{
  "model": "image VQ-VAE",
  "dataset": "patchworks of several textures",
  "train_examples": 72500,
  "image_size": 48,
  "crop_scale_min": 1,
  "horizontal_flip": false,
  "translate": 0.12,
  "color_jitter": 0.2,
  "bottleneck": "vq",
  "downsampling_factor": 4,
  "encoder_arch": "vit",
  "encoder_norm": "layernorm",
  "encoder_norm_position": "pre",
  "encoder_activation": "swiglu",
  "encoder_mlp_ratio": 3,
  "encoder_head_dim": 64,
  "encoder_fused_qkv": false,
  "encoder_bias": "all",
  "encoder_qk_norm": false,
  "encoder_parallel_block": false,
  "encoder_inner_norm": false,
  "encoder_patch_size": [4, 4],
  "encoder_conv_stem": false,
  "encoder_layers": 6,
  "encoder_width": 160,
  "encoder_positions": "sincos",
  "loss": "l1",
  "latent_channels": 8,
  "decoder_norm": "batchnorm",
  "decoder_activation": "relu",
  "decoder_widths": [32, 64, 64],
  "decoder_blocks_per_level": 2,
  "decoder_block": "basic",
  "decoder_dropout": 0.05,
  "decoder_attention": false,
  "decoder_upsampling": "nearest_conv",
  "codebook_size": 512,
  "init": "lecun_normal",
  "residual_init": "zero_last",
  "optimizer": "muon",
  "muon_scale": "match_rms_adamw",
  "lr": 0.0051,
  "momentum": 0.95,
  "nesterov": false,
  "orthogonalizer": "newton_schulz_5",
  "adamw_lr_other_params": 0.0025,
  "grad_clip": 5.0,
  "steps": 6100,
  "batch_size": 256,
  "epochs": 21.5,
  "lr_schedule": "cosine",
  "final_lr_fraction": 0,
  "warmup_steps": 180,
  "weight_decay": 0.06,
  "adamw_weight_decay_other_params": 0.05
}
Rows from block 2 of the encoder of a small image VQ-VAE, named by matrix and row number. Rows with one number belong to one neuron. Each number is 50 + 10 x the weight over its row's rms, rounded and kept within 0 to 99. All counts start at 0.
After each neuron's rows are labels from the 100 images, of 14848, where the neuron reaches its largest size: "strongest on" is what is common among them. Only what is clearly more common there than usual is listed. The data: patchworks of several textures. In brackets: how many of the 100, against the usual share in percent.
# gate: MLP gate (encoder.blocks.2.mlp.gate.weight, 480x160), inputs 0-159
# fc1: MLP up (encoder.blocks.2.mlp.fc1.weight, 480x160), inputs 0-159
# fc2: MLP down (encoder.blocks.2.mlp.fc2.weight, 160x480, transposed), outputs 0-159

gate.458:52 35 56 43 68 38 53 55 29 54 35 58 52 50 52 60 43 46 47 54 52 69 49 47 52 45 39 42 49 61 40 70 53 34 55 66 57 43 47 57 51 36 58 37 59 49 58 59 20 50 55 53 60 46 40 50 59 62 33 50 36 55 51 32 46 33 59 67 53 60 48 62 61 37 60 65 38 46 44 49 53 56 32 50 36 65 55 45 58 53 59 50 34 44 46 48 42 50 53 57 42 57 62 68 60 55 45 46 75 54 33 41 51 36 53 40 53 44 49 43 60 48 57 58 47 46 46 69 63 49 50 30 59 51 42 48 71 58 63 60 40 51 55 28 61 51 28 57 57 54 45 60 42 53 55 55 51 50 38 35
fc1.458:37 57 37 40 44 39 56 54 45 62 36 48 47 42 31 62 38 55 54 60 35 50 43 47 74 52 61 40 55 40 58 39 51 41 54 59 57 25 33 51 69 35 39 52 58 73 46 39 62 46 45 48 55 41 33 59 46 50 49 44 46 65 45 53 33 50 62 45 42 57 33 65 54 46 46 54 48 66 43 54 59 50 57 47 42 43 34 60 42 52 60 50 53 44 43 62 46 49 48 54 58 71 61 56 44 47 40 48 44 54 43 55 72 65 37 34 45 41 59 59 53 53 57 42 37 68 62 51 27 41 56 40 57 44 56 57 64 73 54 37 64 72 43 50 54 35 45 60 60 55 36 36 53 58 51 48 46 48 48 54
fc2.458:54 70 65 73 45 50 59 52 58 42 61 50 55 48 51 49 45 46 44 42 61 46 45 34 40 41 27 53 46 56 48 68 43 47 46 46 34 58 48 44 37 54 46 54 34 27 54 57 55 67 45 42 41 69 76 48 34 53 45 60 38 53 50 48 68 42 31 48 49 61 60 44 45 57 39 55 78 52 47 54 47 47 56 47 52 30 45 44 50 60 39 51 44 58 46 59 32 48 45 44 57 47 37 80 59 64 43 40 59 55 40 50 64 46 54 59 59 50 34 57 59 63 44 31 42 67 38 47 57 57 51 53 52 43 53 40 38 43 63 60 49 66 49 45 42 55 52 43 56 32 69 48 45 59 49 46 36 49 55 57
strongest on: black (99 vs 45); teal (72 vs 45.6)

gate.194:57 67 63 43 46 61 48 50 50 51 60 48 55 41 55 42 49 44 48 62 49 60 60 50 31 47 39 61 53 37 46 60 47 56 65 55 48 66 55 43 68 54 49 55 48 36 32 47 50 51 63 60 49 55 42 30 36 37 41 36 52 40 36 47 40 50 53 37 54 58 40 59 31 20 51 46 57 54 70 44 59 45 47 59 69 58 32 53 53 62 47 57 45 45 46 48 38 73 48 50 51 45 41 39 37 64 59 46 40 66 33 40 52 56 40 56 67 63 46 44 54 49 39 42 39 43 53 73 59 69 48 49 49 34 50 35 51 69 45 52 51 70 49 62 53 48 32 56 51 70 39 38 59 53 63 47 44 48 64 46
fc1.194:43 54 58 51 63 48 45 55 56 51 56 44 31 38 63 76 45 61 57 47 43 54 40 39 37 48 81 51 65 36 42 47 57 56 46 51 55 55 55 23 50 45 60 38 47 53 56 62 59 59 43 50 37 60 56 57 42 70 45 29 62 47 42 67 55 51 56 41 38 40 29 50 67 40 47 59 52 58 41 55 52 27 50 53 44 61 53 61 58 54 68 48 54 51 50 60 48 47 54 51 35 52 62 51 41 57 47 67 49 52 38 57 55 58 40 48 67 42 49 40 39 41 46 47 59 61 57 35 56 49 54 57 43 40 40 49 55 41 62 56 54 36 67 52 43 45 48 44 45 37 36 59 22 76 54 38 56 58 41 53
fc2.194:57 49 43 59 49 66 25 57 31 34 54 54 57 56 40 46 50 52 58 41 56 43 43 43 71 50 63 55 41 49 38 59 35 37 56 48 46 51 28 56 52 47 58 46 49 31 54 44 56 62 45 53 56 30 62 25 57 39 40 61 49 40 70 37 57 69 44 59 63 55 55 58 64 49 48 31 36 48 51 48 40 58 52 36 49 42 53 47 58 37 52 69 63 62 54 46 34 56 41 58 73 60 35 56 45 46 54 57 56 50 59 55 39 37 69 43 57 61 50 54 59 28 61 51 55 44 62 46 61 39 21 57 57 50 43 60 51 39 55 43 64 45 46 39 51 63 46 58 58 54 51 41 53 54 51 51 41 51 38 47
strongest on: black (75 vs 45); white (74 vs 45.5); labyrinth (31 vs 11.1)

gate.351:64 53 49 59 50 67 63 50 56 44 47 29 63 59 46 57 46 65 52 56 49 65 67 41 60 39 44 51 45 52 52 54 49 45 39 48 52 52 36 54 56 47 50 49 48 74 43 41 51 46 61 55 52 50 59 44 55 39 53 56 52 48 41 62 58 48 56 38 61 37 64 56 49 37 54 61 50 41 54 72 44 55 43 56 57 44 42 56 48 59 50 77 45 40 53 57 24 60 51 50 43 36 37 59 38 52 57 63 49 62 44 43 51 53 40 64 45 59 36 49 51 69 59 58 63 53 25 46 43 34 42 36 41 46 58 54 44 42 68 35 56 53 47 15 33 32 43 47 61 39 48 37 49 22 54 53 54 48 41 51
fc1.351:50 60 49 65 56 54 42 48 58 62 50 42 51 64 59 40 62 48 49 45 54 48 39 55 63 60 51 49 61 44 56 42 46 39 59 43 45 40 62 57 47 61 45 73 33 58 56 49 29 32 57 54 43 56 49 57 52 46 58 42 42 45 59 57 42 55 50 55 42 28 54 49 37 63 60 41 41 32 42 22 51 61 66 31 59 38 50 44 37 47 58 31 48 46 29 50 52 50 55 58 42 49 64 42 55 55 45 61 56 70 42 46 65 73 56 43 49 48 53 51 64 52 60 50 45 49 59 50 53 47 58 62 58 40 48 35 44 63 38 64 45 33 53 31 49 44 55 36 42 47 32 66 44 58 64 27 74 48 54 54
fc2.351:43 71 38 58 50 40 50 56 48 47 40 39 47 45 59 36 40 54 59 25 59 55 58 39 52 66 62 35 40 52 51 30 36 64 59 57 43 49 29 39 57 45 36 47 63 43 29 45 58 68 42 68 56 52 43 56 67 60 56 34 61 53 40 45 49 47 55 46 35 49 38 64 44 72 40 47 65 46 65 59 60 66 41 49 47 36 62 51 52 55 51 58 68 39 52 56 66 44 51 44 67 66 53 46 57 41 49 46 37 43 43 48 52 37 36 55 54 62 60 41 60 44 56 43 49 56 52 41 51 34 42 41 51 55 46 56 66 41 33 48 55 46 57 48 47 35 52 72 51 67 44 41 48 44 46 70 55 46 59 62
strongest on: green (71 vs 45.5)

gate.216:44 55 35 50 62 49 58 33 54 61 63 42 46 51 45 43 60 49 53 57 36 40 46 34 52 66 51 63 48 55 61 37 37 61 58 46 37 58 43 54 45 51 64 51 46 50 52 44 68 51 50 71 71 31 44 46 42 48 63 44 52 62 38 48 44 48 44 54 52 45 49 29 52 32 43 46 44 64 69 51 19 40 51 58 49 73 53 47 36 39 32 62 49 51 35 51 69 33 59 47 73 63 44 44 52 57 65 49 51 50 48 38 38 47 62 61 48 55 44 50 53 46 41 67 52 48 39 57 32 50 70 72 46 62 57 44 34 55 36 43 53 56 52 53 49 35 47 42 53 54 44 45 51 50 65 50 65 49 42 44
fc1.216:38 43 44 51 66 51 63 53 45 41 40 64 58 47 63 55 43 48 37 62 71 48 42 66 42 28 52 48 61 58 29 65 33 31 32 47 48 55 52 50 45 41 57 46 63 43 48 46 58 47 49 38 56 67 31 49 53 46 53 63 50 52 51 41 61 54 46 33 37 55 40 58 53 46 46 45 53 50 53 37 38 53 61 52 59 34 44 45 55 57 51 51 51 50 47 54 60 86 43 62 30 43 56 45 53 51 71 56 44 51 64 50 45 42 48 39 61 63 30 65 43 62 50 54 49 60 32 57 36 50 38 54 47 56 73 50 42 46 65 56 56 55 44 49 47 66 43 45 33 45 46 30 42 43 52 64 66 49 54 61
fc2.216:64 64 84 54 42 57 55 54 46 38 50 59 60 49 32 58 57 42 60 46 66 39 43 49 49 71 59 63 62 45 44 40 29 64 52 57 44 59 28 59 60 35 56 48 38 62 48 37 49 47 42 45 62 46 31 67 51 57 59 18 51 54 47 50 30 49 49 56 52 45 44 44 52 47 53 49 60 48 51 54 49 51 57 45 40 55 50 32 48 57 36 57 57 42 67 35 42 32 47 40 52 40 60 50 38 47 62 44 56 54 33 67 48 53 39 48 51 55 49 32 60 51 57 28 64 52 48 37 59 62 54 26 45 43 58 35 54 41 47 51 43 55 57 60 57 42 62 54 50 46 48 64 57 51 51 54 53 57 54 66
strongest on: green (93 vs 45.5)

gate.221:55 34 35 41 61 43 32 55 49 36 43 58 56 67 57 41 50 43 51 56 57 54 47 44 46 56 46 43 34 64 69 56 55 39 58 55 24 50 37 65 61 48 39 50 52 71 50 58 50 43 41 53 61 30 58 61 48 54 57 54 46 51 56 42 46 57 48 63 45 55 44 61 52 64 47 67 32 56 37 46 51 56 42 59 49 58 47 65 61 32 54 47 34 55 53 53 23 58 39 55 59 47 43 46 64 42 44 39 78 35 54 48 31 41 54 64 60 48 47 44 47 46 51 71 44 50 44 34 55 50 39 47 49 56 59 67 37 51 64 58 46 49 53 61 32 31 38 43 47 64 71 55 36 47 55 56 56 53 51 53
fc1.221:55 62 56 61 42 40 42 35 40 45 50 54 44 41 51 36 42 88 45 36 59 50 54 47 43 42 67 48 60 52 57 45 53 59 62 62 59 42 66 46 53 48 49 43 56 39 54 54 49 58 46 52 45 66 57 52 25 52 64 43 56 45 37 53 29 55 51 64 55 35 45 46 53 42 53 41 70 58 53 54 45 52 54 48 49 41 42 58 42 40 46 48 60 50 45 29 55 27 51 35 54 54 64 34 61 49 49 66 39 55 29 44 57 59 50 50 55 50 31 56 61 57 36 65 42 55 46 44 32 56 52 54 60 51 43 31 76 36 44 57 60 45 57 43 76 50 56 62 56 60 62 51 44 48 43 45 62 50 45 55
fc2.221:41 50 42 31 52 60 53 70 41 55 36 48 39 51 56 52 66 45 63 56 53 65 56 48 52 85 37 45 51 78 56 44 59 46 51 38 53 41 36 64 43 33 57 56 42 54 48 41 62 54 63 55 34 66 37 49 72 36 45 66 59 64 36 44 56 61 49 50 52 48 47 66 62 41 63 49 43 41 46 43 47 42 47 56 46 47 57 47 55 30 61 44 48 56 55 51 32 57 35 54 41 55 52 50 35 58 53 41 61 60 51 53 47 48 53 42 66 45 54 38 45 39 40 40 63 52 39 48 54 44 52 43 56 46 67 46 41 42 47 48 39 51 59 67 41 34 34 61 41 48 53 38 44 29 65 62 53 47 70 51
strongest on: black (79 vs 45)

gate.382:50 27 36 59 48 42 68 46 49 38 38 22 59 49 52 42 60 54 47 46 60 47 52 55 51 44 56 57 59 45 41 35 38 45 53 38 58 45 32 40 56 61 72 40 43 62 52 50 50 51 66 25 57 49 37 46 71 57 63 58 55 54 50 42 46 63 47 54 54 39 28 59 62 48 78 49 51 45 60 42 61 29 42 65 38 36 56 54 62 60 35 57 55 51 51 50 51 59 41 53 46 54 48 39 36 41 57 74 51 70 50 48 58 71 47 47 43 60 73 48 55 39 51 56 52 46 58 50 55 46 45 39 56 44 51 46 53 53 51 30 55 49 38 41 36 52 46 56 55 35 49 39 49 50 48 71 49 57 47 47
fc1.382:59 41 41 34 53 55 56 49 58 60 48 60 55 36 41 50 57 53 55 34 50 49 50 64 62 35 40 41 58 47 58 49 41 50 53 51 49 57 38 44 52 42 35 56 57 50 56 45 57 40 51 68 23 39 41 72 46 43 59 52 59 62 51 44 62 46 57 46 46 60 51 45 49 78 31 69 50 44 47 47 35 62 37 43 71 60 48 52 58 62 50 41 45 60 60 47 56 38 56 34 48 37 51 46 63 47 59 32 61 32 47 37 58 41 52 57 40 60 43 41 38 53 62 54 44 40 60 42 60 67 43 56 43 51 57 48 59 43 35 62 45 47 70 40 47 57 44 57 31 37 59 75 42 44 39 61 71 47 42 63
fc2.382:38 58 72 68 54 41 34 55 46 45 42 47 46 55 52 78 30 54 53 50 44 51 50 52 46 45 41 46 53 59 33 49 59 37 74 50 47 40 76 43 49 62 65 42 29 55 45 40 54 56 61 59 67 61 49 57 44 61 21 53 56 51 54 49 42 70 52 44 66 47 45 68 70 40 60 50 30 45 54 42 47 47 43 51 48 46 48 59 61 30 56 64 52 42 50 54 41 67 47 45 25 65 42 52 42 59 51 48 51 53 48 62 58 42 45 39 54 51 48 54 60 58 44 46 59 48 42 52 37 36 54 50 40 37 52 46 54 61 54 31 52 55 53 44 52 35 53 42 64 44 35 37 54 36 59 57 46 51 51 39
strongest on: white (74 vs 45.5)

gate.87:67 50 52 60 50 48 61 32 46 68 43 66 49 65 44 49 59 57 55 53 37 57 34 30 59 46 58 68 41 48 51 45 45 39 47 62 37 43 45 39 49 55 60 34 53 48 61 56 51 52 37 46 38 52 40 42 60 27 58 53 68 39 58 51 30 48 45 46 39 56 51 47 69 54 59 56 50 30 47 53 51 52 48 57 37 51 34 49 34 44 58 52 58 57 37 41 52 42 37 55 45 59 66 51 54 64 65 40 50 45 43 63 47 39 69 36 44 64 37 48 52 43 38 67 59 57 18 54 52 48 43 50 61 43 58 38 64 57 55 31 65 63 62 44 49 42 55 59 48 38 65 55 54 63 36 55 48 48 39 39
fc1.87:52 45 46 46 41 62 62 19 48 43 52 36 74 44 55 68 57 42 59 48 60 58 45 36 38 41 57 51 34 74 68 37 65 49 40 46 51 51 53 44 58 51 58 32 47 57 61 40 48 45 49 49 42 54 46 48 54 43 50 52 70 56 40 57 55 51 48 49 43 51 43 60 58 59 42 60 61 48 23 30 29 62 53 49 41 52 24 47 40 45 56 58 46 62 62 45 56 57 36 39 57 62 68 75 35 44 60 50 66 60 37 32 53 55 41 53 68 40 44 54 61 53 47 56 65 47 46 54 51 41 45 57 44 53 45 48 50 40 42 47 32 38 41 61 48 49 66 51 59 41 59 57 44 52 41 46 56 51 45 49
fc2.87:48 35 55 49 62 53 51 50 38 44 61 51 46 60 55 49 48 53 41 64 54 62 71 72 51 57 46 39 57 38 33 48 41 47 40 45 40 44 49 54 54 68 44 57 56 38 33 39 37 55 55 49 50 37 63 48 34 52 63 44 38 57 58 41 45 54 33 47 58 50 63 47 41 31 27 48 63 71 72 61 58 48 50 36 55 52 60 54 55 44 50 46 55 37 54 77 50 67 45 64 49 36 52 42 40 62 43 61 35 39 59 45 31 58 52 48 34 35 49 46 39 50 53 49 34 64 54 34 53 59 49 38 61 41 49 38 54 38 77 63 49 55 55 55 48 65 37 58 54 56 40 53 44 47 60 51 59 54 43 64
strongest on: black (77 vs 45); rays (28 vs 10.8); plain (27 vs 11)

gate.327:53 48 44 54 48 53 46 54 46 46 58 30 49 40 35 40 48 43 37 45 33 36 44 39 35 54 40 52 45 54 53 42 48 51 56 40 61 52 45 47 57 55 57 59 53 54 42 63 40 56 40 40 57 57 70 44 40 65 58 50 46 65 56 45 39 52 52 45 20 42 54 62 47 43 38 54 60 56 39 41 49 53 57 57 58 53 45 67 57 57 53 67 80 51 58 44 69 44 59 55 59 58 44 57 54 40 41 41 47 59 49 65 51 56 44 51 48 57 55 41 44 57 58 38 43 35 69 70 53 61 63 51 48 45 34 49 46 60 23 49 31 51 58 34 50 52 76 40 69 48 49 36 30 54 50 42 33 49 68 59
fc1.327:40 65 56 42 46 40 66 42 39 54 47 60 61 39 40 59 43 54 48 42 51 48 46 42 68 55 60 46 42 51 43 45 44 48 51 59 44 44 42 43 54 47 36 47 71 52 62 56 43 55 65 55 36 64 39 60 61 48 48 57 55 52 45 41 60 60 53 35 43 44 44 45 69 56 46 45 30 40 59 58 46 60 57 41 56 51 65 30 22 69 52 30 58 45 45 48 63 36 55 48 51 57 51 54 54 30 53 44 36 55 46 62 41 68 39 61 60 59 62 49 69 31 53 50 37 40 70 58 53 44 67 57 37 62 65 37 50 39 36 51 48 54 42 52 63 45 45 47 57 43 44 42 42 36 60 46 68 52 76 50
fc2.327:58 40 49 67 43 46 49 66 52 52 56 50 49 56 44 52 40 48 43 46 54 53 55 41 53 48 59 59 72 53 57 50 45 50 44 45 50 69 39 53 59 53 42 66 51 52 60 38 38 61 33 39 45 35 63 57 66 55 31 33 62 55 60 50 39 46 59 60 40 57 43 55 47 58 56 46 55 60 44 55 32 19 57 60 35 49 55 59 51 59 56 61 49 37 49 40 60 60 49 46 58 54 31 55 61 60 44 50 51 41 52 66 46 63 36 48 54 47 56 36 27 57 43 48 60 61 48 49 28 55 59 51 63 53 42 59 35 52 63 45 66 57 59 36 35 51 43 39 38 24 49 32 57 67 60 62 50 54 32 36
strongest on: white (75 vs 45.5)

gate.478:56 56 46 67 41 35 60 47 58 49 54 42 50 51 47 45 47 53 65 44 40 46 28 61 65 52 32 46 53 41 69 49 42 51 33 44 55 49 60 58 53 34 51 41 49 58 28 61 70 63 42 56 57 57 40 63 41 52 57 49 54 31 50 57 64 54 40 52 52 66 58 63 42 33 66 35 51 40 40 51 53 46 39 57 51 57 41 58 49 59 46 54 45 55 41 62 32 53 48 61 61 58 63 68 28 68 56 51 37 49 54 68 30 69 30 51 50 30 49 44 43 48 56 54 51 68 57 42 62 51 59 55 47 55 49 55 50 52 46 25 55 42 56 52 36 36 38 54 55 50 45 35 37 48 55 51 35 67 47 45
fc1.478:47 47 41 52 53 61 57 59 63 45 49 41 46 49 62 55 51 33 46 72 41 45 57 65 52 44 60 59 50 27 44 50 55 40 38 44 45 52 54 78 44 57 53 50 58 35 54 53 60 55 41 62 44 40 49 52 64 52 41 49 50 50 45 52 42 68 27 52 28 47 50 48 63 59 58 37 55 40 35 56 45 65 67 55 59 67 61 44 52 42 69 45 43 66 45 52 60 49 45 59 45 46 38 57 42 50 75 34 39 43 63 50 50 41 70 40 49 45 52 51 36 47 50 52 34 50 38 60 43 59 55 42 59 43 27 52 45 45 60 39 26 50 61 60 44 57 34 52 40 45 51 49 44 43 51 62 39 32 62 71
fc2.478:64 67 66 49 35 56 43 58 48 50 53 59 55 40 58 44 44 62 37 39 49 35 53 30 68 49 53 42 39 37 54 51 41 59 72 63 42 52 37 56 51 40 39 49 41 48 53 51 53 61 57 56 39 60 61 41 37 59 45 59 41 56 61 59 52 51 63 55 60 59 62 51 58 61 54 40 47 39 46 40 59 43 33 53 61 38 44 31 41 68 47 61 48 38 56 39 30 51 43 34 44 33 69 42 64 55 59 48 50 58 54 37 48 50 44 64 50 53 49 49 60 28 43 57 52 45 42 48 66 47 38 54 66 50 39 28 58 25 48 62 47 65 51 39 46 54 41 30 50 60 59 47 56 54 54 70 54 68 48 44
strongest on: white (75 vs 45.5)

gate.383:60 60 56 57 58 51 67 41 47 56 57 49 60 46 53 54 39 55 59 52 48 51 44 44 54 39 74 32 28 46 46 45 56 45 57 52 63 48 47 38 53 62 45 31 62 47 53 45 61 56 50 62 67 42 47 49 51 55 51 43 31 57 30 49 41 51 52 31 69 47 43 61 66 62 46 36 62 71 42 55 29 67 29 48 65 61 39 44 67 52 72 60 46 40 34 49 63 39 54 48 33 51 49 36 61 36 73 50 44 40 57 52 32 47 50 57 56 48 37 41 58 41 63 56 59 39 37 66 43 36 60 33 37 44 49 44 55 49 47 38 41 47 60 51 50 59 52 49 51 46 57 59 42 57 60 48 51 53 54 53
fc1.383:50 41 60 44 34 51 44 59 54 51 24 53 46 46 37 53 45 71 39 44 44 52 42 49 56 54 52 42 59 65 47 50 46 67 45 29 50 43 55 55 52 39 58 70 35 40 49 46 46 46 39 36 41 61 53 38 59 59 45 40 63 46 65 47 56 62 58 66 49 43 66 54 34 29 51 55 36 44 69 49 53 50 64 50 41 47 56 41 45 51 40 40 76 46 66 53 42 46 38 43 58 57 41 50 42 69 21 51 48 68 46 54 63 54 34 46 54 56 51 62 64 55 43 47 38 43 62 44 55 58 59 62 66 43 40 41 49 47 52 75 57 52 47 42 47 43 58 48 43 39 28 45 56 53 43 57 53 49 36 67
fc2.383:42 51 46 48 45 38 45 49 61 45 51 56 66 57 51 52 52 46 55 44 49 49 48 49 47 40 55 15 44 56 41 59 54 35 56 51 49 48 37 41 44 65 42 65 63 34 46 48 67 32 27 47 55 36 64 53 45 50 69 49 64 68 41 64 50 59 35 37 66 56 56 44 40 40 41 35 45 35 54 54 47 65 38 46 57 60 35 65 37 66 63 38 49 56 34 47 49 41 48 36 53 36 53 45 53 52 59 41 60 43 44 59 48 44 58 42 75 57 61 52 60 37 53 46 44 44 48 62 41 62 57 45 42 46 59 50 37 47 47 53 48 65 55 48 51 64 49 62 56 43 68 72 36 63 53 41 59 36 68 49
strongest on: black (75 vs 45); looped (29 vs 11)

gate.380:39 52 48 30 47 45 45 51 65 52 34 56 38 53 39 56 50 44 42 36 40 55 36 40 61 46 70 50 45 62 41 54 46 45 35 43 32 43 62 66 37 39 60 29 56 82 25 57 61 33 65 67 40 57 67 53 40 48 33 52 44 39 50 47 59 46 48 55 50 40 54 57 54 51 48 43 63 54 36 40 69 50 68 56 51 44 35 55 48 51 47 55 71 52 55 63 36 52 50 51 51 57 46 45 37 64 39 51 59 60 48 43 50 49 58 53 49 57 54 51 60 45 41 65 46 52 49 32 48 62 37 46 55 42 47 36 51 53 43 42 63 64 61 71 59 32 52 39 67 57 46 53 38 61 53 53 55 43 52 53
fc1.380:26 41 42 38 62 48 49 53 52 67 47 37 69 58 70 51 68 56 41 78 48 56 56 44 42 57 60 54 48 45 34 55 53 59 51 53 62 56 60 48 45 39 57 64 65 52 36 49 50 56 38 38 62 42 46 42 40 53 49 54 58 48 58 28 37 72 59 31 71 46 45 46 49 36 33 44 52 49 67 67 46 64 47 46 56 41 54 45 43 56 65 25 52 50 50 48 50 44 60 49 35 50 38 57 47 46 44 45 73 36 42 45 57 49 51 55 44 48 45 46 51 42 52 45 43 56 48 53 54 35 45 48 55 55 56 55 43 69 52 42 36 52 29 38 52 69 64 48 46 63 55 42 52 56 46 34 29 54 57 59
fc2.380:48 53 50 41 60 68 62 52 56 47 48 35 65 56 33 45 45 33 41 40 45 58 48 66 31 49 54 35 51 61 35 37 61 45 46 45 50 54 48 41 46 54 69 47 56 43 33 45 51 41 69 41 38 59 62 52 48 49 35 44 66 41 42 57 58 44 53 63 39 29 24 58 46 70 55 46 45 62 37 47 61 54 65 41 49 38 53 45 54 49 73 74 32 49 42 48 40 64 38 36 45 50 70 54 53 47 51 53 38 68 36 55 63 50 53 66 40 37 56 53 55 72 51 52 60 56 49 48 45 40 62 45 49 40 58 51 57 56 60 52 49 40 46 54 49 48 34 39 46 54 44 68 51 59 56 41 53 40 67 46
strongest on: green (75 vs 45.5)

gate.76:52 69 23 65 65 27 49 62 50 49 32 45 46 61 38 66 60 56 49 46 40 40 38 41 63 52 31 46 44 58 53 55 59 58 47 36 52 37 55 58 59 51 41 56 50 57 47 65 36 36 39 57 48 47 66 37 38 51 65 47 51 53 20 68 46 44 48 48 50 40 52 46 44 50 39 44 62 56 55 53 61 65 38 59 47 62 35 46 64 64 72 56 47 30 52 59 42 57 42 52 50 59 44 61 29 53 39 41 47 58 51 40 43 51 36 46 53 41 41 58 54 57 51 56 46 64 58 51 78 36 51 49 60 50 50 42 35 63 60 59 52 62 58 53 56 38 44 55 50 64 49 46 48 58 43 35 50 60 55 48
fc1.76:44 47 57 61 29 67 36 54 52 46 48 71 48 41 65 45 67 38 52 44 50 46 35 48 39 50 54 32 43 58 60 61 59 50 45 48 42 62 53 43 45 56 60 53 57 46 53 49 63 45 59 56 62 54 37 44 44 64 41 37 55 46 66 46 45 55 62 54 69 36 59 53 51 48 66 67 23 48 63 60 37 40 38 56 37 47 59 37 37 41 21 57 33 34 58 49 43 29 47 48 63 42 58 37 58 50 54 50 49 40 46 73 52 55 55 48 54 44 54 37 50 43 52 49 62 57 42 58 52 54 62 64 47 53 51 61 55 53 53 38 43 61 40 39 57 64 44 43 61 61 54 70 37 27 50 47 32 48 45 46
fc2.76:47 48 46 46 69 37 56 40 55 54 48 50 59 46 32 38 49 45 45 47 51 47 53 56 54 51 55 55 47 62 54 52 58 42 62 38 55 60 70 45 46 36 45 71 42 64 42 51 30 37 57 48 47 56 34 53 50 40 42 63 39 53 41 64 60 51 49 27 40 62 63 48 57 52 60 57 54 63 41 55 43 59 68 48 48 78 54 42 51 63 63 18 44 51 50 64 47 34 45 50 46 60 48 73 57 47 41 51 55 42 60 37 29 58 58 45 33 49 52 63 48 60 52 54 30 61 47 58 70 33 51 59 52 50 58 54 51 51 44 55 45 31 35 51 50 47 30 35 45 40 47 57 61 69 49 53 50 54 42 40
strongest on: black (76 vs 45)

gate.56:55 53 59 56 60 51 56 53 37 44 57 43 47 52 47 40 38 49 51 48 48 37 71 61 50 48 47 47 39 34 61 59 72 51 32 57 76 63 44 69 61 50 61 34 49 64 36 31 49 66 43 43 60 41 73 43 57 61 61 48 46 51 54 57 57 32 58 53 43 43 54 65 47 14 47 45 46 47 56 46 36 47 43 46 48 51 42 51 60 25 41 59 47 61 50 44 55 44 53 69 57 51 57 39 46 45 43 59 37 51 41 57 53 65 59 52 59 51 49 45 29 40 49 43 53 37 46 49 53 68 65 30 52 51 52 64 56 72 44 50 44 58 39 52 46 35 66 53 42 61 48 43 44 51 55 42 41 44 56 62
fc1.56:48 55 58 53 57 46 57 65 62 57 40 47 42 57 33 49 45 42 32 45 51 57 49 47 57 41 55 63 55 52 53 60 49 38 57 67 55 40 53 30 53 44 41 60 42 52 50 66 42 34 45 39 58 35 22 61 49 64 52 59 47 66 56 42 26 44 71 49 49 50 40 31 38 57 25 30 55 61 46 55 37 67 46 62 47 44 55 53 67 44 46 52 72 48 48 62 50 33 50 44 53 42 43 59 53 48 51 56 45 47 44 50 69 57 49 72 32 43 46 50 43 51 51 49 57 48 46 39 56 40 45 59 47 63 52 65 47 28 51 68 52 50 53 46 45 57 76 55 47 49 56 44 47 62 31 45 66 47 49 60
fc2.56:52 40 56 75 46 49 39 52 53 34 70 42 54 40 47 39 56 41 53 51 49 41 51 56 35 67 39 55 55 56 51 35 62 48 54 58 66 50 56 55 57 58 62 36 47 54 48 51 41 55 48 49 60 54 43 56 64 38 34 39 39 39 32 55 59 49 55 56 40 55 41 69 43 40 55 64 44 39 65 33 39 23 52 51 30 38 51 38 57 56 58 64 53 54 39 56 42 70 43 58 43 44 44 33 44 56 43 49 57 44 51 53 36 56 62 59 53 53 35 45 65 58 66 44 70 38 65 43 60 56 67 47 40 49 45 36 50 70 66 54 48 59 37 49 61 39 52 40 51 56 47 66 60 43 50 32 36 41 58 58
strongest on: white (87 vs 45.5)